A small sound classifier, trained from scratch.
Model: log mel input, arch vit, patch size [8, 8], layers 10, width 256.
Training: adamw at rate 0.0014, 11100 steps, batches of 256, held-out accuracy 99%.
Data: trained on babble in 24 made-up languages, each with its own sounds, syllables and stress or tones, from a formant synthesiser, 39062 training examples, 72.7 epochs.
Rows from block 6, named by matrix and row number. Each number is 500 + 25 x the weight over the matrix's rms, rounded and kept within 0 to 999. All counts start at 0. Numbers have three digits each.
# q: attention query (model.blocks.6.attn.q.weight, 256x256), inputs 86-128
q.0:499503481490508487539496483473497541500454488455489515525513471496502483517517478487481520502526511486475505510492533501493509474
q.1:460470507516505469503491517499502515488491490487504503510514507442479455487459483509515551538478527491490515505491525499506479469
q.2:474509496464477527561526523489490473552486477480504523458522515518571484538523460506442488489509501451435488509505487452500495536
q.3:524509496489516487507508490504569524473519519474457465523489480493469560475542550523515516447529481570532556513523520559524531498
q.4:507538464455521555535541516477501489515496505465462493491489472562551555526555497503476447459527470490483491503505492493487551534
q.5:543531521481477519494505488532511480505474492517528497487511482495507566481502519484507504445531488509498502468470491503489519493
q.6:488500509526491506488468518496469431528565514513497472475486552523530434512490510525482448560476505496515467501525482466496492587
q.7:535424512497494471479490510501524555464437470483507506549498474437434514469472532474531570498495514511488546511473524550519477421
q.8:456487491521499478511478510489498492502511494477492473505505512471498433509488492516499520548480517498502505502506525493509490508
q.9:546508511514509501487498481496524513473515523497481475514482479524471545484531543497505479478517471547538518497513506538508512499
q.10:531467505485496485512500486511525549471430477485507509529513459447468529481491519467533563471518504503495534504458525536506501428
q.11:514484499543526475432470479510496533451508521527499484543484483485427503461470531497555513524486504533555503496495512542494499455
q.12:497466520557496476447467497506479508478516513525511508521504506453436470451433506510530525564467514507521501490493498511504477466
q.13:511513511524493493481467486519475456514559505524507482482478535538535462532494499503499439514494508506546458503514479476491504580
q.14:464491477449516504538563529469509573495430483471485557508530458510503540504529465499466542469524499472431521518504520505503512408
q.15:515478496542528472438479477508501539446509520526496482545482482481421508458473532492557515521484504539556510496496512544495497453
q.16:462501495520497501506478517497488451516548506495492467487498532490527437511490493528492486558467504499515491502513495483513495556
q.17:542504520494490521488510498529497492498489501541515520480510495513494548467488519485501487467511490499490491485471474482477512497
q.18:479468507525486494484490507496452491507482483530534531497509525480495437498447468474506508561459523457476470493477490462480460486
q.19:520528506488508518474510489528511503489499519514496497515495480496478571468496520506524505473509490517513505477491491526495524477
q.20:532498505524516476463489479505537525451520525499485471537480483485433538458502552498546512488508489574557535493507516555510511476
q.21:557469510523505493485502470496514529466492513515496488515476488521453517490523542464508484490507476535520507500500517528498485481
q.22:502545495524498520501488493492493434513573522489485445489474530543538490515530520508484440526499481525531483487524487491498520590
q.23:496498539522495482450467505535501491494525509530522506497497504464473501464436502526537519511480500508541507492487482511512496489
q.24:544545500502494537489503488516492467499515512524501492487501486528504552468503536486511459480524484520512480484479471493470538533
q.25:494544491446482528558530507498505465543496485476497509465498515552587520552549480493456467448529491485462488500507487461491518557
q.26:462489494481485516540515523489471480544482476497511523466518519512558460540502451502455497515487509432443476511498492450496485520
q.27:525533515541480506462447474526494422513579530523508441489485535488495478487470528509536458531489494539557482470501477495500506585
q.28:489514513540522485504488482498508512494516517492486486498541458465470491463474506519529522502520504512525508495457518507495510499
q.29:501550495499503515505508479502484478532553522510499492479496510580550510532528486504483418475528492509527463504520471468479516567
q.30:495503493510489473518472474494503507499487495463503478517490494472497466522513496483493519523513500504513508479507542510506494503
q.31:465482486512497496519490518470491480520526497482486492496498523504530437520501485510478485538479505485491499519516496482510488541
q.32:476575501502512508483505474526495475510528504520506484460505472526553545531524496516519486458541494517540473483511497503483534525
q.33:472500491462478522560532525490495479543485479475499522465518520515566486541525463506450493488505503455439491511506492459505494532
q.34:476501453438525545554561521460492537501457495485462545493499483560543532535558467498449480473506487455429494541523498487485525476
q.35:474537481528516521495489488491471447517579546512481476491487536541516473499506498524492436557490495506516463510534483473486513576
q.36:529493495518499499501503474494510490489509497498510459498476513520504489533553531472484482499514480524511497486515525514498485523
q.37:509499501460506521506538518494506546514445487507510555491531467502493551485494480493493524447518494476451508506482489498494499433
q.38:463480495467492514482518547509492490518522500511490527503496546508508506502482474533498494505465513489479500520527467488522482501
q.39:491520503457472522570527520491508464550492479471503510457517517522577498540534472501443484470522496473448496502504491458505504552
q.40:467479495462482496512514528506496512510457471504503549501515509463507481499470453501497545494476526457445505505488494482506482460
q.41:460513504496490500501482524508479477518504486492515510490513513464521468497455474523503523539484522481490490494492495475501502505
q.42:555503552481443481478464483568518459521513483528553499486467532490528515541487515484517491467487482517550497466490474506533480528
q.43:540525521535487507460468481522490437513575520534514461482469546529520483503478532498519436518487487531552474488503471487498494587
q.44:511450504525492484502477513491504516466454485490505483523511493418450460461462527486512569552486514501475524492469545521510487452
q.45:478531485538499501525470479493488453495531521478483442503512497481492455476501521508493495552504507513515494483484521488480531558
q.46:534514515535517488442466475512503508467522525525505478524484484491449521463480537501544494508503490544563505483496501536494506482
q.47:509482495544528478428473479511491535446508524529494489546479485481423502462466528498557511530476505528556503499497510542492499451
q.48:500544502499498512492504491504477463532559515517507505475487529584552501532515487506484417486512494503525458504523464457481510576
q.49:532510503500517486489499484502553521469518522484466471525485481499461558473533550516521504460522481573543545506518514555517527493
q.50:478495504466490505509509535499494505514467487494495543505518491474504508476462471512510526493485519466461506504490481485501506466
q.51:532483479480509513511527476493508532497464498522487524506495486542503531524544496468487484445514486479479493517499491500488500479
q.52:507474506553520480429465489505482530457509522528500491540491482470422489455453523504548515545473507517546500498495503534497495449
q.53:463503492475487524539512524494472476546484479495504524468516516510565463539500450509455496508491507433446475508496487453496494522
q.54:526516498489515485502507494504573520471526524469454462521490482491467564469540554532514512451528477581538561512525519562528533500
q.55:535460527480484483485502514505523536494430465491517529512509475458473525472470512475525553470501500493472539490460511520514481429
q.56:476510475447492519561544516484503491527479479473490520475508514538567508546553479497456488470515499473447497525518499473499504525
q.57:507467507460508506496536519503512563506446483520519568501521477490491541500479465482508530440505503473475505517486487510508482421
q.58:507472481475523504506546508478532574470460495492474529523495465513466563496539496497492524455497485496478538524522514543515498421
q.59:534500535509474503470490495546521484514503492553532490471520513464476516465479516496511515467500486521509507464469495505508484492
q.60:531513508472451503489484504532496456520511483504522502499457544533547506540510506476493465479489495507516486485520469489508504552
q.61:506556481528515532513492476486489448498563536490481447492495505537512499491524531505491441527518478529524479494504494489478539581
q.62:475507489517499493508485494498487470500551507506497469494483534521528457548529491512476467526495508510532474514546499493505496555
q.63:487514507463475528564524523489498464553491479474505517455518514516575490539524467503444486484510496460444493504501487454504501544
q.64:513453538498460520513501564470499488510490524461508509483511489506508526491461503487483453499544469537491503427495521475518485525
q.65:508464472536510511489467528478502539474537511483508482520479481495448505474462469513481490502509522516515519480527490510504504496
q.66:543525495464502473479497507504560482501499490516502483501486544496496507480481482514526488449510503568524555476494516486504515513
q.67:500516552469458497502514476522487482535464503503501526482519477495564505529532537483513499503518468478493466511438511499510504491
q.68:487532561451511452469536468531505475508467485521512528497482540516511506563514499474522508481493480508523498502488510491500481490
q.69:486523500548503559536522512512513477466540503487562463486496503448492487487491521480512532517499481511516488489498512491522479519
q.70:517503477489525454490466492474483540517470480511464526521517491545468489477495492505474483490501531500487521517534485506477526487
q.71:498516476538446567567517532532522432507551516431531435482511507432562490474503505517522531530509505506482488451490515463516503568
q.72:519469493518502490484474542458497534493497506480498499519500473526459512473462486507461465489535506536510523459527501500498519492
q.73:500510542478468512521519497505490479534476510499499512484528478492552506510530537486504493511514472484483467509455506503516506502
q.74:501490496531450586535532544503517444488536527458538455473496498451550509495506508504509509519517471511489479445496517480524478541
q.75:445471492552521507502497487499445528481521509494499518513508474506461493519512505500472521555473517441490463538531479525495476480
q.76:489468458572530516513466525481493558468561511484504464522508475488430493450469479532472506523492543499505503507546486522507502489
q.77:512527480464500480504491481476474513542437499516441525491529470551543495489540489499479470487502493473455491510492499515472520490
q.78:499489533494493502479512486545519463464535497505536491499452541467497499542487526489546515509483496507552498516468501487516490514
q.79:450471495542510508504503493495446524486508509489499519508506466509474498519513506496469516548481508442483459528524484527495476478
q.80:513487486508520460482473522462493544503482494496480507518506480544463503477476478508463474486527516524507526476538501502482525485
q.81:493512464536519551531527486505506500470530494521520472502489503471489482475518503486510535516452519474486480544509478525511472498
q.82:499484444539533515506477519475501521476534502486495473517489502506448493463474466520481499504488534507496522486556490501488501512
q.83:465502525535528507502515471531508504465540492519547489507481524464466482523489506481520546522467509487533495532498492512509463490
q.84:481492534506477517520506494500462502523479510491503522491522457503533502519523532479489499528509476460478453512468499509507496491
q.85:507500527477457519528516514493495480548472515487486510484548469490551515489526539486501484504522479491465477495463514505512507505
q.86:500524531468516432483496499486486522527453494514480531499525491548489504515504496502478471478525485518501511488509519504487518477
q.87:488489441551528525520490495502502533462552502501506461519491496476460480463494486526503535523458536478508500535522476517508503496
q.88:470502503523537522524543504481495514467515496534527489491501504504468494493505493480479516504469501489485480532520484535518458478
q.89:522542543425472481487519474525509442527441476517496537472490537510573494539506523468534496470514455513503506490459516467490506520
q.90:526512471488513476474486504497533492491508491502489483513479536507472500480480470518509491470500524545518546479524506485488510513
q.91:499497491523533484511482520451482562510483498509481504504537464534451494460492467505441488497518514510472514492545500520489495472
q.92:494434480543542517486505536434494565463530523533506491512473477523411523488484436493451478513478538492479512489547473544497470460
q.93:509520515449508460474514460477477510537417489554453545489513479570524502517543499478481472483492474469473495515472502514473498473
q.94:518483531481450515504491556468499482537465519466489523475528476515534528492488509497468456484561454538474506424497518471512513518
q.95:516498491474499442476477506485492512527464491486462518510511497544500499500498488519490474480522509514498522474523512486476530501
q.96:485505539466543469461495459507490526503484477548514535492495501524513497555515500477498518481486499473530498536468458533508492452
q.97:543530500452482471484495497509547477517479487504491489496490531502529503488492488507527488452516503553514541468482515474494524515
q.98:495531548441494455475528453553506446510470480507506520505476552506540501573519519478546512480490489503528493510462510476492491510
q.99:500486512478553428446479470480476568491470489554471545528501499556430507513493475501474478488486524491513514551520478540485495436
q.100:510516554464462478498496513497497475559455504483490531473547485511544517512508533487497473484561458523489502465467535481502511508
q.101:489490494528513527511520489535518486453544486504544470503467530456475482506489517488534541517464510490533498530499500494509470510
q.102:495541474493507451486479433556504492492503464502495498514483535495520458515495506516549545509471532478537507552485498486469520510
q.103:558522517447476499504501518486540475523469492510499487486499515499539506476486502487520468450534471559503532456463524475501523519
q.104:483511459521508508504498481550527479467547487482518475505468552465492484511492493528541552501469531496525513511529496483493497516
q.105:500478464535531504495473515485504537461535496496511483519477503496444490475461468512486503498490524516524524498540484505503500494
q.106:504551491474435550571520515523504435552475497458479471450531483473618479477548539515524513498507457484464480479469526458502533557
q.107:490531484481516461514493479495478528535459477514457526494547484528514487485524498505490507490490509471467503538517497519479505481
q.108:506447493562502543524469570474510534470566514449539453514502478460450508461432489510485490512531521540516511458533498497530498511
q.109:511446511539530499483491564428489566462496516503517496517511461542409526481452464493429453491544498551506510444551508517508472463
q.110:464466504543522531521504508483457527481517509507512510503513469494467490501504518492474512543479493453488464545510486531512476483
q.111:433479490552517493497497474517446524484521503486496521514506481506467489527516504507477534556469530434493464544535473521490481479
q.112:500542496447509452489514445505477501535426477542448536487520497558536490515549496492497493484478488456473494537479499507468501479
q.113:495513547476460506516512480516482484538469506500499522478523472495567500525534541483512498510514469470489460514442505501510509496
q.114:481505456531525518506509479537516492454552489498522472513464543472475485504499484521525549511450536479519501527538480496496490506
q.115:495535522458475495506538470529500447533461494509485518476513518505572506535550529487529512494494477476475478507464517483488497513
q.116:460472461575535509511489500493477545469555511492498486525511482496437493484507489530473523542462546461502487542551470531504490480
q.117:515515472490517470474490497511535492484513487505494482511477545500474496493483469524515503471494527538526543486528504481487507512
q.118:496518551472456495507512476525485484537467502501500528480521478497569503531536538483515501505518472474493463514439509498511509492
q.119:485504472545482550552514520537526454485562499451545448493496526433511483485490509510534552528494514501504500481510510473516494550
q.120:522547531418469469475520468533515441531444484507492536481481535514578506551517511480541495469515468511504507480459515470487515516
q.121:486521481505485520516525466551521461499522482495511481486479525465540480512527512498544551507460506462503493517477497478493484526
q.122:476530533468477481495523459564513457512500496493508502494493531467544503551538525502555534500489488485521488522450518484507495506
q.123:497492465560503545527486529495509531480529491491530462500521478450466473436471526486501535522503493518502510501509528502508479498
q.124:506577502450455504538515480543502424546457483472477500466524510494607478507545542515534515489509459489487491502475527459492531548
q.125:500476538497532452473499523454478556491468500527498520512519475546438512503473484484457461489522490532508507489527511526504476453
q.126:524516514443475467479479489475482512544432503512446537493528468550542511501522513498481449475531477504478496500470500509489534480
q.127:551526498460490498502499517499562478512495493507500470492494529490526504472485490507528480447520493564514543466478518475509523522
q.128:544513471455451503505480518515488477519459518479482524507510503521512471500503484525471454505554489499487494467504537476468526522
q.129:469481498491530458505475493474503516512477475489534516514503476504478530514460529486530510468499518472522501513468518483462502482
q.130:529517464466493482476464461505512456543502472469516522526503514523538493519475505493547471474549490503535504507472492462475520572
q.131:492524502484499521503529519503510491511503514493485477468484501486511520492523509503515503484480478493472508520515505533513497483
q.132:461504538514481492498509521496492542510475513479481459472471472500521540478540524505523515476453499491483486499499508508506482444
q.133:506482497515499479495471479499494505493502486504514524530519502513492483505474494498489493511521523511522494485484492464482505521
q.134:490541466504520486518487440472496556514471470493524530525569455541544544511503482479513504453542513484499502521501507481466515443
q.135:534476513502467529477527568544496465474523536505469481494456538469479467478505487511458487537482489539471484453544490523541487529
q.136:528566481481516496536492405522507463510515465476528518513538501531553539496489493466531495474538485482501510540459479472473503536
q.137:524490481499475466514520534529513420517541464454467476503478527515478523464452523501506481464486550516474474479509476489490513583
q.138:521497487476508508478520537517500484510488489484488495497462512475501500514478530507540499498475476493501504517490523522514508489
q.139:486502508488509509506519530490485501506488512488492486479472487501502520500514503504502495488479487473476487509513516522495496471
q.140:513525502523535503522515436500500517511514463525518515502547496523531532522520476488500507480503510491513501533505469501529514483
q.141:521476519539557500487514482525501470478537494534502491507508508500481503521500503508484518528486490507542500508502469511539488526
q.142:501483521533513491496523500508517457516543492487480465513482512504508516484490528470509508491459524505477487504497453513512474553
q.143:533530503493449531550518492525490453499528519490468505483522515529520492471543464509436472512531510511449485475528474484496517551
q.144:464451517532536471490500524465508530505510490506525492501496478494460517501463525488515510481479520493521495515490493511503498484
q.145:494516478478494507514482493482486559494457506501515532497531462503502506506503483519495495494535483490515504505506542494480533430
q.146:546504539534496514507520493536501431498563502508479463468486527498495509465513506502477488509473504531493483499527451512545496567
q.147:478472480483480472530492540469502512509483494473510520510519486513460508483456516497485483482523537485477494496492523483454520494
q.148:499523479497487486488503466511555488515527487502491488509527523481511491482508525490541528481507499545524539506495483500512502535
q.149:491482448467500485480489519495503511509478487514490541519516530512469457542498479528485492508535521499507516499511530475476513506
q.150:494506567539497541511508494524489511474525532519478458461498480471500506466545487518470530531461469514498501496530481545550490470
q.151:465481467471510473471481532474496537503446501517517522516482498495474474535479504512511501498512506481509510487490547492454496462
q.152:506531478499490495480500458514545486515533487507499494512524530482517484491506516485541520493509495539525535508494481496513503535
q.153:514475491505521521467529546513496501482485497510474491512452493474486504507489522504517512506448485502510500495498510528530502471
q.154:476486479503515465500503498471508540522475473474507505515513466504507529508468537491544510462487510475511503522479524503474515449
q.155:546522525515490548513517465535502479468539517525497513486513522481508485499522468502474507541499473521509509509526472524550496505
q.156:495463523515511507515492530491429512480467509495512524495481468536484505522493475509447469528504511447479442485504515485472498472
q.157:481471504491523458498474505479504514503471483493539515513497476492464519515450532492524507479495516478525498510477526493465494475
q.158:518498538508489507518522517541493462483524524520482463458488536492491496485530504523463491525462506510480487499515472522530471522
q.159:496467527517516512507488525494424511480465511502517523496467472529493502532493474504454470535495504443482443487503511490479498471
q.160:524502486484506525488526534503500482506488501509487487481472507484503507502503513506515496498474473493492500509512514538521504485
q.161:463483474468470475494475544464494534506450520484504515507484490505472488495481513518512488489510514483493501476487554483439508468
q.162:504520481499487489485499465515551488508530487506492487511527525477508486485506523494536528491504501546527540505496480500519503535
q.163:497477498503463483522506556511499478505492508469470476492492481514477506463484518516478495482505517494485482454490527496474500516
q.164:504530445456477496515473476491495543507449492473512548522526481523529495516485481508525487485555480497515508505471545469463543462
q.165:538515478468504525456486488539498479490481497515500530496474532482524461548503486518529497525507451516543521505499508478518506520
q.166:513473507516503487491467484497476509482495490513522532535507502515485476518475479495478487530520517501522481479486495469486497510
q.167:507473504515506476496466483489484509491497487507521526531515497518487483509471488496483490515522523503525485478484495464479503516
q.168:505501477464457462516491530516506452529494489449487503505511501521488499472468514506491472467542518493473486467482525473452506553
q.169:515527513541534520527524445500507494486546480506512487508523489510524544481493487465502509491487502506501496532504453514527498510
q.170:489501511493509515511517531487477500505485517488494491475473483507505519502516497500492489493484486468472483505512514518492492470
q.171:460482544538493496501520530484500530496502515483481460493465466487497535467512529485507525477443523502461476488522495529504477450
q.172:492492532509495491523524521534494503479492520501469477464492508491493512498527523525486514512458504490483497514508506511520477469
q.173:499522478498486485488502468510558490512531488502490487510527523479506492480507527494536527482505503545524541507497482500514503533
q.174:515565479481472529523500445503502510512493508482488515513527493508569493495530472490511500504531478507482515515488503504506524490
q.175:499530477484487492492517478504574490523531493496483468497516525466516503474512532492553534463490489546516558519497491521528500522
q.176:447509514532532496508512473464506537506515491479506466503491474504520545481510523464547522466460508485489496532472481507501474468
q.177:532490509488487478485510503551510433519517498471481478485472543490518498507486564515531485497468494507510488518472487501515483552
q.178:485499513496504517507520530489476502504487517488492491475472484508505520505519498501492489495481486466472482505512511517493493472
q.179:498470526509514513515496534487437512483469512497510516490473471525491509519492477508456472521495503449474453489505516495482499467
q.180:521516532529495511505514477542508446514534502482473467500481500494541524483524522490494512492461497514471484501506454517524496541
q.181:474474472472474486501486550471492544496440516485506516517481474502475497501476516516497492489504512483496499470487552494448518445
q.182:498526480500501500478500462492545492524525483510507497512517528481516482497495513477547520490507489529522534513491487504511497528
q.183:533508536527497551499518470518499511465529527534504503487512509464505481501530467508475518552483464525519514505542470546571491473
q.184:516516523510477511505515507548491462490517515497464472488484511508513507477533501514472500513480506523473480476524477502514491530
q.185:474479500511544482462496504484504548503469487514512483503486482477502514519490545493559525490464484488536510525479523527504488438
q.186:487480453465502460479487527467502507508458483494525535535481510514480484536450506492522477482514526484500498482481531465447498498
q.187:529515484473498533486527519519504480504490507509487494481476521477511492512512506505516496510483466499486509519518513536522499490
q.188:526553476481494525520487432509508516494488506497518540516540503488544483512496483495520503510542459513530521536482515505510528480
q.189:514525489475462487544487481505498462506521500470515530509534514531495498488483470500467469495557523505484492483502496458464517559
q.190:511463534535502505480535564501501445488549505521480458487454527490451502473501514498464498510448533516473480463546462517528471557
q.191:507489499480510516478473511489491484501472516521515521498456507487498465535511490519494494529507468494532516498478498473509538523
q.192:533474473500465514494475524491496450500519481518455499493477521516535453513511539524504494539469496488506515535526468478498548557
q.193:447536510483521483537536474505501548496460554464510541484521489480470498487480486475499490490529496513481481487465556503483450449
q.194:513508463479467462503496512491500495511477441513473503485504517532542480523524546479549497496492508493482526547509519489473529515
q.195:529495492497515496478524494516565493478553516543497464538469548488480488486522521498507516505448522527522557487490470496541491519
q.196:494471521471525529518462535517505503482496491467504500492463471468536502512517464532504563481554439505532512540489480543522528515
q.197:484503509499486506526481516473441509512453493465517532461532455505508514504470479510486484500552477482485453512518531511468508479
q.198:514499536501489481488483495515502529525510456494535536484511520485507510516478496459549507459492491513488493513484491474501472490
q.199:514492466513467526477470516511493429485545509523477460504473508498506480479509514558475492540491501491518506497541459504518556558
q.200:538488517484505482480472484518515520491482470523530525486486523469508473528464535456587530483484477498523504516518539509469487488
q.201:491544519497449488510507479523498475506513529515516498467491535482504483488494537484507470528496514506492487483474513512489498508
q.202:501512494519491504469490467525507486489513550543479483532449527492482438480511534471486481554457528497500492472481505501491506520
q.203:489506513488534483486538481535560502475534525523489491524458555489478491503523529473518518495454505518504541489475499485511446503
q.204:516520539509484463472497471529501532554509447500541512500523527512509546522486507437533477432479516504475486467464508461497448473
q.205:468550527498496462485497436547499523569518469474496525512534511509522552518491500450526473435498528500468477482448519448486462480
q.206:478514513483503492519498488522508526508494501466529523487508499491523523512487509476515510473552482508502499514472528516497488482
q.207:572457510507467519483472545480500448480533457540530464492476525509512490513488522511513500518468489497531513515547452498517534546
q.208:448546512506510486516539469495496538515475535481510502501535491504466519477512470494479483486518528509478488466467529505504451450
q.209:512491520514481511490490501490493499507510505514472489487488500498498482489509490501501491512455503487489493488503480481504491508
q.210:518501526479491489473461503544502498524525434505532483486487513489531547534492507482552514443514476493510504527492489503507486503
q.211:465518499510498512538550505463494502463471586500486501484508494505458464466504499517449478560493511498484495476512527513488484478
q.212:481524467483472500511474506517480496520493482472495498489510480495546526507515471530513498479545508490513499515486500533506555498
q.213:490511466528475487520548500468486481515505526511458507517527500548476492479506515504419440545472560500455493476491485460500523522
q.214:542460547490504518459440516521510487516521445495525462506472499478539544525501484487537534444509465486518507498507467520517490512
q.215:462515459513510506529531491471489489497490553487460519518530483513471466470511487549440487549505536507490497495508488493498535515
q.216:508512460490469501504481517504485493510496479485500493498507481500535520500507487529508491485533506493518505511496497529512558501
q.217:500529488529467515466477456540499489516525537516480491521459515482515466466512506474483474532484518508488483461467483493501516519
q.218:477531528516482502500516461507501527510490550504508503497486515483483477482501490459500476517485526507488482448460526507487457473
q.219:567481517513483501453475496510504485504526467542538474516485536497505511512479536460529480485463496499500491478516496484505488505
q.220:508478542516513498493514489476508506494496499511502515486504505512466498498488515466494507507476482505475491495509497467486444503
q.221:440541506485517488531536470506499540497467563473511537496521496478464490479482482486489483502522507511481481477470553500487454451
q.222:500474500483548514505479507523507495489505494495505493511489488479505507520490498521508530481516468491523502534506494517500512507
q.223:520472537520518499491519492476515508487505504518505507500498508510458493492484521470487506512468486510484497488510494464494446503
q.224:490512485516501500465493459536508491513522505524453485536459524514517476502541526463507488514454526488486501493466487475489505527
q.225:481482465501511531540524538456492482447484561494456500495486473499482449468523488559446514577513492501510513521522489527505546518
q.226:487515465487469503510467511504474494524491481476496496487517471496541524502509468537502496485551505485512494514497496535504563501
q.227:513514524489465536527492500511499463503504517494467492473480506488536478494513518494494484520499475492496491496482478509499531542
q.228:539483493515454507497510525465494483488493524550477485496489525495484442484504521492483471557438515504483496467518502484499515509
q.229:529507452502474474467471492520495480513515454522490491523488505516510493497489518502509486502490528507494510501507495469499539527
q.230:487497501507494514514478508467446507513456501467501537478534448503494500497466487507481487514544476486483452512517524504466512489
q.231:464514512492498497522492504486455514516453494456499540460535463505506522507471482496502488487546473484473456513505541503462485472
q.232:510504495487475513541511515491502456477491522521470494478490521498509449500502554506506493550477492489508504529519506511475532540
q.233:513511540501493479467484476526506536526500469506555510494498515484500527516472501446552504452497495506501493470484525497497456464
q.234:500508506483535481485548490528585500472546522526482489529465558481475497487521531484527527489441503536509564494478489485532448509
q.235:482495546489505523528484525521502513480505521448527503475486480468506520489500464525489535482570456514529493503478495530527492491
q.236:491493526491531526502472485540508502496520525493522507522473495452501495511479469515485522488518474511528481496477480506513506504
q.237:480522469485471501512469510512475496524488481473498497486513476496547522507514467533508498481551507486511495514490501535501555498
q.238:583442496510484534478473538473511480475511479545514471501467508490511480506493517492515513516470479495532515497541473520509528525
q.239:492524466484490500508495509534504494500512502494501475517489506487535498507525490530511499490511524497531516498490497533521547498
q.240:489481541494549494519525517481512550473464509462533515486496470495487514519503471489520540479538471498535506499493520536501461461
q.241:493510488478487505516479495538507481497493513519492479502471511466530472509503528498519503512515485501517498517468521525484537508
q.242:517503498492525481488546494521593497471551516528484478533473555483477495479522534495519530495441508546519575494484477489547465516
q.243:510481541516526496490523487486518507488504507520503507502494518507463489498488522464496506506460491509481498488507498463491439499
q.244:500508531467501494505449485569513514515520467476549520488492510464539533529474493484552540435547466500527496535483504508501505496
q.245:476511488520486531535530506473492481470493581486462493488478493495488450458516493528445482570493504506490496477499499502501515517
q.246:490534460494478479499509501516492510504492483487497498510505500516523521497517495498508477479515522503501505500476516509503520481
q.247:569468503515491510441470503495505485509526454540524467524501520504511519511499507481521490476468499499505499479529480492520494503
q.248:522476517480477516499442524540506461504532461483515494473465498471551512515483498520520539482533459497526509530503461510514543549
q.249:435535504495526490495499446542505543546492514450468528512494482493525530506517470466510508457528507497469490486432527491481464476
q.250:446523451512509500546552504470486505468476582487469539490521488506455444461495495538447486572512512515485495502512532498485513493
q.251:515497475519498505463490472525511482499530505541470475551459523511501463494527535479495492529447532495501505492485478480497527533
q.252:562466505509473513462483507489510500493499491545510484501464530486504482507480522455545483497445487496502498467509516497489483496
q.253:551466503497478505528523550454498477445485513547531488471510522501459458491476542519499489554467487497527507514560509513501515502
q.254:474518490487521500503497499523496480502518478468514500498510489517516540509513490524489519478556499499506513535509482521512506513
q.255:484516450500512496481510489477495512495497487516499486536510473532496528500521464513471501494487528493482520498525482487500508489